config = dict(
    model='multi-label image tagger',
    image_size=32,
    hidden_act='gelu_tanh',
    bias='all',
    qk_norm=False,
    parallel_block=False,
    expert_mlp_ratio=1,
    patch_size=[4, 4],
    conv_stem=False,
    layers=6,
    num_labels=35,
    beta2=0.99,
    learning_rate=0.0021,
    adamw_weight_decay_other_params=0.01,
)
Rows from expert 2 of block 3, named by matrix and row number. Rows with one number belong to one neuron. Each number is 500 + 50 x the weight over its row's rms, rounded and kept within 0 to 999. All counts start at 0. Numbers have three digits each. After the name is the row's rms in percent of the matrix's.
# up: expert up (model.blocks.3.mlp.up, 4x320x320), inputs 216-269
# down: expert down (model.blocks.3.mlp.down, 4x320x320, transposed), outputs 216-269
up.87 092:447466507518586557551488467527487495471469385479371567484525449476464565473409568543575541519571605513489463506466460508480540477450515426527498405450494521587525
up.88 103:530521528503463544447465480641584495486409513494454556503389516515505476497477454450544525391515558511530526414497505417467440422406480431479526507486515489481489
up.89 099:470551440433512536458443501532476486337466523441545477506498523484515493550523496450453503533450511438547635471441480426522514582423503509516590522463527570440589
up.90 109:542529569535463541465480439447536570472592452535465558460524452504515486466556491520444462497446503520556425551528566549480619615456488394540608568430359596535417
up.91 095:527508479507590514591491457509573544494561536529508482433522442537515461455518551544458422479472514577514496510489502572482554542539434474495466572562477546543462
up.92 099:532488488486523513556482428478557519479399417518510499501491463559527521439541506466439460479516524414534477514546497488466473529512492483449443578498501500572555
up.93 103:590437527412472477518490438464418431410487490491563463519530563563432474527484476484604550477502416543600431540482480428498522472529543525498400445436552510544458
up.94 098:523549502452440474522554526510563471485562445513556453548459577507562508508413473443487516571479538463508538503463540435455409507459530519451508450456519600485518
up.95 101:503423579501469461538484475580573480487522551522479688520508521512502534490496446489553543527536496428501535477491460548485415454567531527515506480496459491549485
up.96 103:505496506617521480543486514447456480457564634545499537450491495499569514509491504478527457538525533479520452529456497476473467507547443409512557415570566486589504
up.97 096:467548488487472458417497418420465634485517493455538493423528463411486500420590479531440521402438462572557466464549476483516580593539481463563568580613420554484475
up.98 099:543543480458463574588486663579467478536480634542498457445518440514521457552492468521494500425508671548498391541519541554475528478604446494448540431563454445556531
up.99 104:535471490533518458545445478525515537594524465562554450506503374560515473419533552552499567418557484472589476457487537516494595475445523406473426534515549449514442
up.100 101:533565470575549521456593570537445522469499555411490419471440593475459573554464475437527492453508525570455454581451526515542535490481482489454551509483445543482434
up.101 101:505626599445547504506477542549567488482486488475475526492507509462473567488516489513643419523561508560416481513512438521620490437584584497512440431500505491559412
up.102 105:514482501404509450455543552459421459563468451435519519575533552386570458482505573476520530485451486436501475436546616482498457504552504613459489524380544507521537
up.103 105:504576463509489560574518482508580482466514474418574500460463558439517459398462399482552437543485380542530527520460538447526471471541457511534569435492552521534491
up.104 101:474499503485496467527512540471497519512485485470520440494492470545591500549489500490460600607462521500515510536528437516554467498516546527582464514500439459515491
up.105 100:519555533498582600514589461508467490600426512507382460504557476549461516455519503498535374538572394595531475551529520472424518492520493503576433465513457534359548
up.106 101:472534536544527503490576440438515555441437539564449448460505509411486556446443473591559527453463521500506549554470493553477568540520526558457443457470514362526476
up.107 099:353471417531522415519519528493485507499452428549600510437581458422393432455496341505624449508514525554438412453496499422414466468487502480506511436442496472586483
up.108 101:462491558527468513524511596506549349467553493563511545490449446399466411364485514460492473479527609524518525443514631561579471523417603549486531479453460408502538
up.109 097:503556523600516504508422502536553524554576490568522489571515457552594486439471496527453424460499473454583643517607409502500522416522471538479509616510481535437493
up.110 108:429463542392515534539472597488421473469486470509555457512468485456489565431452491561426516524454483376486414575497402618524485501486427469551440444531425551576466
up.111 099:462429442462521464433519541503483576409404457463483535473568491534435531526483604484474516439505518612603472477410531456472483521474590523593554474573534578555497
up.112 101:547500512567436495420516480527435502528462465487494580498582465461540506450489563461560501414657513561497554468467528539454582555514506621476503549530538518530399
up.113 098:398415455531472397567456509565526540540529435564452473461515464469580497454478491570458462444496498522437477439512474439602500493563514520412378475505604552457535
up.114 099:523516604409416417469523574538632497511538468562539508433405547532504531531519482573556492464543529481483469588462518498520483421546519493499508516496536505535456
up.115 106:455484566551462388543511494477464583488395529428543528586527538556489622466570599492446488502473539462519435464507602557495516446479448608438521441527548451492493
up.116 103:459463464538493497465431596467437560475609452500524462526417520519503539545476462411462464498564524498525435538452474509511488482515544519534558586494524534399531
up.117 096:482566447459478566489536484520506530525567492450539519543412517604549541490492511533495510522523513466442547430491483509575561574457484538562441453428415442432514
up.118 095:501408553466487481480499541521526506584486546555422536575482473505566525508630440601564521403487473561508502468469499453557414464511453507452477528521479487471516
up.119 095:441517572474446515537507379484477486498595492367473504473547547465533477463538482624438522447549439486427461498469540532433440532506547535546573475442557389532513
up.120 101:468413502533538499492501495510519465550468526546494452522503493489518544404462622508564524420486522465548479465553455577504541508543422496505550456504523551508478
up.121 097:397428534422438546483512526424462526500487377510490514448484441559481503487399583485552449481444494501525504408420481503526520526449518492400508481399542533469383
up.122 101:524553488472450541503551407490468480447496436409455522503483584566463505568484514503503505557424460565439564466497419569487550469472463565564475515464430454429529
up.123 105:471411489512598494551464483552545551504574431403459572545477507574521511559558504423497500525440414429430562484497470536552464442508537511421471455449448462555381
up.124 106:567456455479521439521482544475558521368479475578492499568453551405470584574537512465548476440479456407420453468535520531459423484397527454515415478520426426419470
up.125 100:523550563420489600631457561473525457558532537495489454523490514535536486576526498500536430462476457525550597527457411502511403451483438561474494504480552524484445
up.126 094:516506530535538568505630486499370508552590487549528513520472435552535464546558548528535505508572534620530450632512529405485537470436501479555476491477458542525521
up.127 099:461510537456530452504461493565484460530477498452502565540520455524558514510574499421514610527455548409644552478442477530416474449492475502422515405432545466482507
up.128 100:470503555589445448567677510411488528594480414501524524486448493522442510523608537442441550434540449585481413543463397555541516612595599489504521479499533460608518
up.129 104:462449452428460486555503548552457513439427477570529528566531479462488450633572577474518553501476452442512563434501448499463485549461534450450415409458525495535525
up.130 102:505551584485510456437439570503465544470606514482525442448475386521459558422469503520451481457538532605479585517531459498537547552401465517515475505460479454473524
up.131 099:518466443438585504489545426499532482488575474438451482384430541529517422505570449463496550418523491503567491499541497519550523446595545442507518473493601520440565
up.132 095:469519492489461541514572505426457556520514449474521627522422487492475513550542477433589523499479486432506514617522494504491408603549542464571510441489405555529517
up.133 100:518506558486612448479537567556568520558453474518512486473535567546550585438575580454488543411448473529560505471457511536526426450499555549594413481454585488531494
up.134 100:485533461447433542519414476510536510512423488454562539437456438430494594467435478413510536519541514473598543495507471458524572638410473467456577484496527546453543
up.135 095:569445515481495425569457508507567420547484535550528418546449553466597485589538507547418463601525484438527445422542478471463547468482566437427484552547561559498441
up.136 107:488384418545490475511423487519603577453481532451608504593543407502469449516473443517486493472513507556529534545531506454548459564506512512517483443491538480526539
up.137 102:582377502595473455467442544471455531551437457507499603456536527475426516462454477585550473532553505541412521523509498477449544397449517395477516495495452568455454
up.138 106:492416492449463546433537475422561493483567521515450496529592520438511439554508519441617522423482503563495551492446450434464501559548554579428545457454512516509439
up.139 105:469545519493523449493478576554450485500539571435557536586488462431372515439424592530536498490494570419501526414564490517408516474466533534533420497537511493543459
up.140 099:506421449614500524608558455481509454444538567444535508500448486514457410584506478545528422480464464462507395498498548476615519538455485456492510529419492464467460
up.141 096:545477435492545472521520447517461508428509467530548488414459517558462531517476544450596499449560498580536497479477436481523410470428503458546469556467405453506623
up.142 105:438559540470470477562516572469514546523590539572480514490521451517469454466423615539497472430386504534594548426505517473535505498432484446510447560583537605538486
up.143 107:492513539516492433396519491545488522533536437423490474455513465493567532513498466461484531573524466519488454423444523414510506582463440539465536526543467474450506
up.144 100:490537461512436524470576590477462501547618464418545464432385563437452590483482488500504491479502403600569467499482506538587507523487486525518410453545536416539469
up.145 100:512510535506486508592576435450462456477472520629505468516478558485594503546573538444473531529589604547449478513450391410516547469479498428482472523559498470463473
up.146 107:511514559522542582441506483447526445530469487441521502457472518442481466515426457548592496431496439434508507510497433589454428592511462467448511495562506441455498
up.147 099:467548499476499503524519482504464532577496550496568370479607564439421550548380544492511460550439573439598463464468467487556552526525550489477512370513505390468601
up.148 100:460480548476529480410463434411496506516507496524464526590535500493514508509578486444547490481494550530457421503522480441500406490490454566506557485474495418483544
up.149 099:458527501515598620508517519493391467496448528450499342408519562508558482483563500497469387460461444515513457460522425488491438518493469541515472498469506535569492
up.150 097:442506468517460433553500565580502446451658499452447488359648498543501415517583510469584393517551494455574520433443518477425557505486490560526414443516517518442597
up.151 098:479473391532486441524512680489454519583475368445469572552481384605534483452485458497541422509473538531399521488436484495427531568485534471589469415517489473469556
up.152 104:513493479552533485413424482456539421568499476537441559539509548556538551585591521477502554468532548492411563496523521534539479510478566447386503551517543474486463
up.153 095:519342453564528458552517495444505539580486545476509556563548439517388464531474498489488542473523529460483445485460488477456393443590450442486473483505500448495502
up.154 104:486478541532510568508504642471477556502566510545455602491436464562553544475496416442368540542543438513498461550380556603628463508488433454508427520490510532526562
up.155 099:558555574565538422431522577545467505504475483426504538522524461497452495567541461514463551478450378565444544505531589467528509467529471482532415485503436513448487
up.156 097:456425477386400551488586576498471455545622486494496544481480496514551551570528460485471563464448509393587433527471461557456481582499458520515510516488472477463515
up.157 096:470509464456530560483384446533487536477432536473500528442499485507444410519552530497556490373431553486460489534432544426534513521532454450557545421473475516381484
up.158 110:539559510499514413476490486498438442460524474565449434421597435484535551553477454589452445401472425423512545472552509456612538452526498468529471511462509526547485
up.159 092:474421425472526492446547486484488510429579488537496531465528507492512469491428489637563499528533594499567565491529558493500479438596543440423549485453431564493530
up.160 101:502464491473476424576452422481478495564485545508472474482632504460559488583545516549618562414520528447547551515481496548445461657449571522562408456499550575467440
up.161 100:488582488576565565530536485490517582501520511532563484494453565448449479480441545536420392538400495434521555544367404511490541445430510498472543510509538400542453
up.162 100:551561468486524570409384418496535525551485512511521559513504437546486486597568401528486506546518484465480537507511463548505487467521567507475462418540519485464486
up.163 097:475464473451544429462576423550541423482436502513528555537417454417512502510460489490523584542525509477507528478532478463525493536551513535508519537559517484496407
up.164 100:443448439428509527499483450477468606472554506527484510551426429469554590435547452466453518470459537405483576464459441519575462498524543481475508457476423461463497
up.165 098:526452456496507514494539450507553419459495375554518498509527512515543501570501502435504476539552423501503390568488437404558411539479393468477574546473550542442437
up.166 105:440406550534534525470480466502449546506471517445485466580468527522583531494537562560441559598551509500414402484547560594456581475518491395468447566520463510561511
up.167 092:513448509561479433445461541399464520543594475387521489456559508490537558590544404495458535415413456486403496403489464496568522443457541475560485453494522507579522
up.168 103:514559452423491431413526570507498479499553543575497524497503421496499452536502513474481498405557594593484512460524461418490586501516405527470475416438473563542423
up.169 104:467458529495524466534464512424465477413521470462445488432454555514475535557475549592538448446537530532458535430473549539468561569430464522516615492518417505480512
up.170 099:557543524445544547499523581417523573572476455543521449423545552574555485503497386580547479522439467608497479595474527451493471482448514488459541423554590426486480
up.171 097:566601464352485469527494537499449525430549465447489466464548490472497539452538485541517508473480467473517454463542406515541497450522537446546513508544567538488423
up.172 100:538568477545535536524444498531507470551463477518509535494452489437465448452452480496430550482512453434599494496464554518566543399551420456536394525413493480488422
up.173 100:491483515496518473569503456394402613462483520537454491493458499465511472532510512492518454470428449471558477549518481485487532482435411473431461536532530493494462
up.174 095:568412572534475486526487586485570490453496465428445486650519541432550480534549582525506538487555499549515567387542536580450559470543536448477498502490561404457521
up.175 100:535558558472540469480564458595449468480423461549494452464480473552519561526474484512443624532607504457470456478447572465492589446412562444557455499512455382516506
up.176 103:388460482501543535513409501435543532405530555500436488408469586434394501590549478525443506497467492474512418535455448578470462481520544530518446532588502480486458
up.177 100:399411385427428457556542568596500443530511577478543515459461476537429476519408493550528531549530537439593496569447469443524468456473507504495461559489518533546475
up.178 094:479479432486574486611538549554517462528459411450518531497481473476518485494533446469542507484484525449558498437526488536455446471416415474525565469599552502468497
up.179 095:499490445452512473477547534581573535478488421482500484605481556513507470431467456497543474491604517470555502474434537523588482490572521451546489451483446568462439
up.180 099:455509515502494540535523453566469515552463456483515468605476445426512412517563452390569483528508489569564519666558476502504520476533462563554493449504466520525550
up.181 094:529432462555487532490512489527508510441623531502499501592537470563407447538486505563572473524438407488481629498470555450522520487464505576547479492487432464596484
up.182 103:494509445476552438435538522436440473495535411537502520462467517507400555538545559492479468486619474572496562460499460609506490610548541493506503527532483424445483
up.183 099:518569575608475515559442537539469512483466501405520556445459591567541523507458529440497493566568557497575517428584457452515538485478501417556546520499415525474529
up.184 100:472514487516530534518473501410493588444431537457432504513490519528436552445490484421490538434419483487595573394502460440523563511473512527423556543442475481600477
up.185 095:438476479514474496444551598519513500402519434464503552491455454449462419419426552531468489446484397554517473513490488498562499472463468580498552475526507542469494
up.186 097:493534534599446465519522525484427521507483496499448451527500520430438374500449521612543572439422546516502454545463498516475525502529582482509503498476441485531455
up.187 097:497497535565515431443552488538443415441484566425549628423598405517520527485503487446542515479539513476628477448472486503516549499568491559524466444576387550478426
up.188 095:423544496449534504527492479569473518522514530453456467546598502469509431426460487530513438533490469461425447505463545425524587490486534463491438453527438462556470
up.189 104:539417496396552440436542533582469537442481564450536504463535610514511454486451487563568410474516489519537412433466480524497431432478501498496452484537510466433434
up.190 100:525519565390510386470520575548514507497501485496529496593551426490505529486540422391600481623468478472548508485550486351526497489549448519532465519444513517515589
up.191 100:448532432506500486515556482445513480481439433558409497480467459601563539520400493570513402530452491469488423465500364567487543492608430479512527571517485505489495
up.192 094:432434465546451496488531463409543550497485461519470532473437552497551466528533572433550615560456562507496460570432353511569462518463490493518525564515478542493437
up.193 108:545369445533513475529488424452451401454400457564487459574567478502543499528515443608479466522465501502602450460511525510445461523477548426528490526480445548498480
up.194 104:531584439491394558551483474509605488487551507520482508461471438544430488402565541552500481480514509556586453562403552464544405496506476554558547455481519518458551
up.195 093:500474561508545543496530447562430525609471460491470472515517467549506499467460524543606497503492481479516552592470492483476463561514499577536488485513464507521468
up.196 095:481429478529531404558533504495548460465454402564459510493488417494497612590589540541459521491504522516583549554467539391447415556569533534581549451428548510457523
up.197 100:545536465487476547526461565542512501521549507464460457535477459510469528500521441496419509567467449441574479525498571526534462491492598521427432480451525483489505
up.198 095:548525518468523445470525509517447481499429514471471433431394498585513504561555528504543566499406563537475504524525545464535466493544547595485541492422518522480541
down.87 096:406514478434502550475506358482539508455493425432483510589634415456470458459530520483637501449448492486446495516511480527548475609545523469547550453491480471534534
down.88 104:509522433563451466593495446481615557471532475560518540558540422567538440423394509505434489488552488520516490476536473526422514485525578441546500510466540536489520
down.89 101:415517487467409580513483570520474444450562520441497494446525487431574428482418500505501489476481449465463498436461513466410525544475540452485523528510461479595513
down.90 114:475598647526444482533513558495523558515424536478491603560499448506497449468513499588481519436482470510559511549408567533564465514531478504456475417483503492511445
down.91 102:560484502442550486492494585509464506532468456451482435546523532520428483445512587528533521500457551397455570463447455515570471438556570417552505521517449475589582
down.92 091:503554470422511423570496476543500591391501482459484387464418554534501461464542466407446496546532556486492531550485508555503424452665533493514504517438477491465526
down.93 102:436530484548455470492442444472463493535506522420449527418525493478567543518485547564479475553401474358503405460491471525466488516481501402500486480457429479462455
down.94 097:528496588477506450481469537600483550425501526559525443481458546495583513534587427457547475469538410564559426506565522476495484482525562562482493472548536461522492
down.95 102:491531526601411584559471508587515485476482468542541589523500552476506541520504464524465497576491548549561439451516440601527524504523436493435471511535450522576494
down.96 098:443493418456402524447523489477467487461461501505496519526419558506446476617518491552548529532440520534434497487494464428442536502571440537566485481462493478497498
down.97 108:559551499532459491451481623512585430484554577514541521474530567549496480397506458542345455467504492515553522464510517506488598503469505546572451525424489428557499
down.98 105:522524384535509453508533486470521541642489480512497464497473457491490573551478515474579474513477445483532552529500517548476460542408523432524494607524548465443409
down.99 105:530530450442504546558506484485490447540421520469558504468408414447463474509495511613445496556529546509443507482526560559517459613551487599566503506472459403434606
down.100 102:436525578513481583550587478445539550462503569555482551478532455522544504526410452481416495563476544492485457405609437489539506491513483516458515552454574483525484
down.101 100:528525450584548467566467577432561422534549431500420430461487516501516554472497513520495490557458460502467501488575467451481428423481394565497502531556517498528477
down.102 098:523505504543481602511438513591538510514551583495519428500524512461537506426549468446463416510523503487542475448416401487516487520526548582491454480549565466513418
down.103 106:471518499529555443476548461446484487457556423519555513500529508473571477470491488495466575490466475481578492569639573515554541479489509508512511525502590440522470
down.104 094:572516539545541508525440413472442549464529456507558528511577453466524494477281593419484532501525512550511525504582441514516488558459498428494476557540441543503495
down.105 096:468523531608480572523557498570393485464446479597562559484448502596478513495500511488482506524496485430428604539505597576509532544484543416571545544554447442574537
down.106 096:579459538520516494409495411477515513495508521465478472540479473587486602383446446593475509446637451494527519547532579543458529470406443469507541594563481532532508
down.107 097:586531599477431431526516464512420514503549511491521473514444522460528459519456516536582451470563504542455425530531427518443468517506430484519528490511518499566579
down.108 108:502488535541495489427484439521491565560501469512446485445534446480467487535413500449501523492432489547414428484571581570494458595505434424533401446488521445424415
down.109 100:408583539510418439513514514529519508440570531449555388474488544452541558537479555540406562423509512442465459580515568474496469489387453451526542492517538551539343
down.110 101:538474575529518488518518549498537501535530560592447515572468522481530515482570474572454459521497479552545506472461516543446543442498604444508476432530480555510501
down.111 105:509590485650514492486509511456447472479436503416508468478552486557452551452449545595522445582493477515460515615414566461517438545463405492501606503557578552446530
down.112 095:518544490457467471516471505450534461506421490533592431497453551546448445532455486489501458449551465423475433562498435576504570473495486516450518497439500505528618
down.113 098:481547442455594537475511552535458460475469517412603484455430458454509487519497530540527411585493495533446556479464509569472501495481406553459560539476512445437499
down.114 096:510518544542517496415469513384520574476488479522487524520523561445564493584584533553533499472500611577522423441586477497484469592489507477519443433444418523605483
down.115 100:463561436422503595546486418493559503475468519481510491331530551572576444451482483435537472482585556541402417435460491496504442494524456455487522494537486492578499
down.116 103:480552565493503553538535641613475550489500393570513472517561555453430533585522494517516487534473503421441468451507542505534495507462503509542540478522468559574534
down.117 097:509561474493503575511479499400514504539553534407462582513560389538508534500486485546538593483466405560540487457593462508500505624445570545495477397530516564502535
down.118 102:465529537392459558459518457520443476515475472523504511616550531477459549523569534510466594532522510454521440443425507416572472441504537509599474541489412468449467
down.119 098:503458501461526451508471537447503519534457446503518471499527485530496537547417492538473507491459403459468506484485458535488537452448530522489511457413451426513455
down.120 095:504509565511457468452559476544403536457466429415475552440558440490418480581582524493538508451582467535505558529473508501554501425447476497483480491548480477520535
down.121 102:502478442542521442489516544481561512536442509475498607590459531500497386595425480594641497499571503428578529539551461440504500403463532503546514509586518511479409
down.122 093:443512516541502520590443470463547436454456445488594483464466535458491445429478510458532426494590552538484445542529379595491530541533523578472491558524455470569469
down.123 110:559580593466512377546562417553519505554451500490559473496537555589441523518485506443506486466580485512532463619639490562552558529492478499476482488521540547456481
down.124 096:546473439557569440526541490427587483472540524527535539466512518504481494575513437531489501541495553491506496423481495531426551507439521568505492499484492557490443
down.125 107:440452503467420484493603433466486615447519519515442479429534458493389487500435435452440436543463491518452544389493544468476566461599530580518518421467517375446524
down.126 101:481397362427506507453412501442422411436457506545567473512519421449394508426430463585497528427428494541546523450579462548516491437543434573496497462573508539506375
down.127 093:510385486451483551561463484546520558465525583533510516548495483445399486439367532475525560516464513453489477494518555533544537512549603518420596424408376526520528
down.128 099:405514441455515531546602517538512600524533611549531456483490462533535498408502430535524486468543583535489519463524534550646556442515445459465481524414445483476495
down.129 109:571477536459495537433523559440421560467464489573508479562484437519378498419448581569573518556575504564555566429478552535547581551487490505580519496514482501562526
down.130 100:484491600540450534530488548552599549461480459392502482503507511508518491487503424514356503458517444400456448498508536506489475507534475432503534463537554546541465
down.131 097:421430499556546586526494474530472499484510510479501472590480468523591405485495486545501563521496517559527359465415453543535515502440524468505527576492548503446438
down.132 097:481536532550442524505391490451435479527551462560549475529428479451507473420495517540518494525587496580584467407501506552557497508541571447517472542454590478455530
down.133 098:517507398481466420447526442523455445542469444499536505360600463443466573492478537536466381550595535483476551445487477501503515478452498479414469397504469624529463
down.134 100:599438457542446506551568414481514527535506431473469542498573490459558472529580563556458512481526456488493482460550521540481434433721532566482441432525499521419532
down.135 095:516447403541472479509463595532447480562498523447498475468492409461595477452473432571508453502505498528499426564502404606487515574498403523523475499533501543490518
down.136 101:527510452547545487525595492524547504594550571521501514470567449559464524453451502545593544563530515530623560556475482531552502476566550585537456539416554488564469
down.137 105:491488533409540467536640534460524515506536499478472437501473452464529456439465593551554536536561485496502459504471508531587522518443493545459588414611529490456448
down.138 102:503496490474514395491535604510476374481472455435458507467547518504625582454430426537498538566548461552571538465509521528532472556537531460520569447436543452477508
down.139 104:533411505512448449469488570544474442443512580492611513451512470511457465456519445456447490499524513534509616537461565489521579457465471441465454537442544536526510
down.140 096:464489486531485507501496428555555510520470543506467498457474518499517499506496508495481491547531497444531495499496510634441499551556398439488440603460483474446585
down.141 094:534458473516424562558596425435434459491445442471424356473528596510587510526457507431483478446474487425527479447589525425470549478552505569526540481600514488568544
down.142 099:499518448532569522483562417534442501472484574549459525517528507482493561526410550499471561493464532528516500504533489470505440576497448472506461560464535490522536
down.143 102:492511541542524479596381567473474392495419465512522495546423513405544515503395449482518492473378463418546507507516513458449575482402483532381429432557525406517553
down.144 098:533442594535523442511462509551496468499490504570534483452494509526465532498439570544482432453444601549402447411448507534482445492549511503483566426559472425574477
down.145 099:523451532506515499486565451504441503477546426558513466590564349459424382509521477573530440472444525554520516512480562523496477446434605537504472496460534506514441
down.146 096:463551417549452566535440582467432450526535610456517519421473524477526499525512444443578459528525492533473478480443470501483520489463478494486525435416442448590489
down.147 101:496455563485470541530443521436533430484569464451490538586555392517517505419518577403523514470471440498453424422562515543484516498581526499459515569471511506454448
down.148 100:495492564534463435550598480452455429618548563534625509469409488508457434538379537518424509535444473595437541521479480594495535477544469498562511555399459491496542
down.149 100:558489538459484551556560470463548575386450470543502441497638543587540508499536539533423469578512516478525521417465498497553483495455480520496534405432507507499474
down.150 099:504535442506490528459619531588558486541496552445532569511420438541450567435582539533499587437526483550532510482475502558500469550458435504562504447474499410470383
down.151 107:543519519470570553522451492417469517474519521417512559562572566465544428598517388484495462508557454462506504546548499450517454460519500513474555484468507432551485
down.152 104:505453529575429523537448478528548520519552575478529493491455585458561523421408429473466492549597480606496546490468591509539470483499466527501529456489454534394497
down.153 104:434449466374542580521513451526491545491436499421590511495428506424430461470567569462476522489425448443544521466580476433495531556430499489426604515417463484427517
down.154 095:589516538544517540564483555493477527438470407521488460484552534485453484469408529442521563477471503501654435481516450397515432479564541507499411531463525577543405
down.155 096:474450434457484556495419462495532455479431482486523582381571495611493563495534497503550507485460471533465554556535469485507517510546486559472553508473408463414509
down.156 102:502520578420579500544526439487506501432587401485568531469474520492494479502581449412407538601452550504467483551431509388416525620586464570497416543468424487633545
down.157 096:567438567532502598444456588547475448420518519492498552561457581559423530522392493557488409573512499386499469504520507509437566503545445396446517539571508508483511
down.158 099:588369496554544495477454417502499470492449530560525466540451551526533504605544483571508519462524503546482538590522584463473528518524412502586510572463568474492483
down.159 108:564477461541465508489546511509457553481470436498524466543439506482482424575486500489491566633574391529508447425544422538482529496471527552496453556523496465530527
down.160 094:461571426509524483406499551442533612396481434501481479545486466538434516515415405524463580466553533594481485520464453561485586558440643595534583495523595462492563
down.161 100:466513566431474627456575531508574486431484545477487488646514448539563533484499576550505454517511446544490555535522558512489493577420422618571532415518495408433556
down.162 105:385562576582503459531498543531479452449535464621575551507516454523543485556550511453529567541453493396495442521540486445623461449536559546471503582506428516494518
down.163 101:435388510458533434529529547564572547587494483419464373472426449523495516458466550605452560478465436506531466510480486477477556471421491544516572515583471502379558
down.164 098:448524610555468498502490549506441435392505447481484505613524534599418417604506453459514509449555579480551437530521546520427562427515462597488529485556476438530525
down.165 102:542544485469455544497445610491479453426545507544518417522485518568518507507512440604538552506550431516440525502479536448462413531379418478526533481494434358570511
down.166 102:516550472529524470550608562420490452520470369486542482423434464503530452519519349471518524541452487416560448508609532522445507450469587536454603452578503550489486
down.167 096:450450543445537536521524478478403563575472459386575549499509521485476455478493502505504471458458412437492536412586494542538553521568484478521521413520605558408459
down.168 097:509579557475520556462488447519520431417569600517549481569560451503500460538489509453558538465484477411548495540508559536540455501449510566484486482408484496401509
down.169 094:526514451458554509465602513544598526498513505443466521475490552411444491371481468531511503477582480470504484492466542461459512476486480510589554607493515553538588
down.170 103:534438529510470540481532533527489442521555544489529425400494483522511435544545529516382478507473474521513494512432464522506564480533415492473512424541462452474480
down.171 101:501488517565489487540529639398515476457544436443477505567450433532551529471542450500473611518451532548480545559518476511489435446453531451491403536478530372472540
down.172 099:425516546440496486523536477503514535551481504549554506485461565473471494455456492439461597427569518478485509523506500536471457497487437452541586621509426459550517
down.173 103:466388509519493474506505481482576504435482457565506505568428482490513478605515546491552527467473490553545511473505605485498525414511487530442435496575517494505491
down.174 103:521463483603509474525492549525556546525465533469527521434482526490458595462529402502549586507526455536542499529411580455537519527471456496445529576484541579470531
down.175 097:440513442470520428421464492481479461517517464408533447482473464438560555529508484543507512499448480489417474550511455434429476595570417565433476508538524635472547
down.176 098:443452483497573465496578474464443497478624545549445498609477465445576472447616408479497516550537555441471560540520472493490531606491503454493455445546410520521428
down.177 098:599452449428474410545571591433453517435475468525408443522363446482453518517489476562573430557547581520533508450471482424477496433521495523508526615413511465518462
down.178 100:526604489434506531483520585429522470504431490425578536506529470585475454523519530482523552397475483534537464398483507471635500510493552462407519526553496542562537
down.179 098:472484529534483489562543464539403499495545529475440567544563547449446564497556518569347445488516576516466494436474573547503561498436457513567608466534483448462531
down.180 101:599423527475513467480522581546462567463464488526489414478471502503532441461409446542470458500488609474493443517515563480572526545462538503529470449427501454454545
down.181 096:547519465449556509558526532510473595551518525516578500547492472543516512451533507472424454442483487470483550527435528540443503522493455498595494526475550428496480
down.182 097:475513539601547422527530512432428510561490521530460595541520503539525546492532451476434559513505549511533608417553458543439507632505506513480479504388454532575451
down.183 097:450464556487482485437488511482465452473457509561521428533576495443503452504507561648559516498513404645543487523475502509453477445386520512541462574528510514437561
down.184 104:455489527494617546520430482512417485542533369504494500546478435482531471592500554496541534510328568478561531453498523436494458537467475617507435569616580397478426
down.185 098:508540499490543512547483507469482446524464436503534544413449490455518428477398417510438567503510472532522481485489545509631520507484536570541493569470581475486460
down.186 095:511473530492533585445508479448629574556506503433510501539569440516490509513504520521512454462425486466545497511462445545484534417520586467474465509552519405499553
down.187 099:524566469473480586477500542551574530501501449545422453445486557509461479567396391478481482457559487587504472436451446486506404545460408521485485435564512491460422
down.188 105:575590507448437427439567539464543461509562502514509598478515533507463423492514512435625503479491468551444598550544551449413405459523510491479519407549399524577465
down.189 095:470530569623457404555482560484405541493540445450540482476580448485519477574494419441524452525590550567500513568461386476530592516512566546606447457426458469479486
down.190 104:434521481520455486441428521581551544637530543463435414465460392451563466480518477436489556599513509515508553459543406439434493472416462507534488523522466456550514
down.191 099:476501514406478429511451525490477471459532530513427515531516487497431508473533484573522531441482581520541526482451521502500494471410464490499488523453521520570511
down.192 107:395502473421513467473425426476384505518457485582461395513521426510559450435549487600506508515564436521541535490499515433467472397412510564549450429510527490533506
down.193 099:429549533495499499530501561530544512560428530508471485494453618533446454542585555536478457533519528368491562453498447528478423475376516511514459559497548423560380
down.194 100:490458475436503535490478576488419421496629542434443510473547449568473443478515516529517496555518518407587536462550528482537507508526512473545446429459597535515514
down.195 105:463533530483516487598552554425515474456557592431557469561501509494466534607564434489464501362548575546542554506491413466507463526528488556398476547509544546440478
down.196 106:461438517583510483506510506514578516502506489448467474442503525512461439499491466493424501409440543502509462538458380588445432489463458498558552500586551462531510
down.197 102:520536380596487469516447504523566537492438526430522521591444537474562547467402402490484473472488524531532562504484542433465581488498693498453514511555477544412470
down.198 104:427465491530444655524490479547499432407508492421466529500374550514469462513507438579453400511508488474457506514510508379476564584457465510500554562459475525534516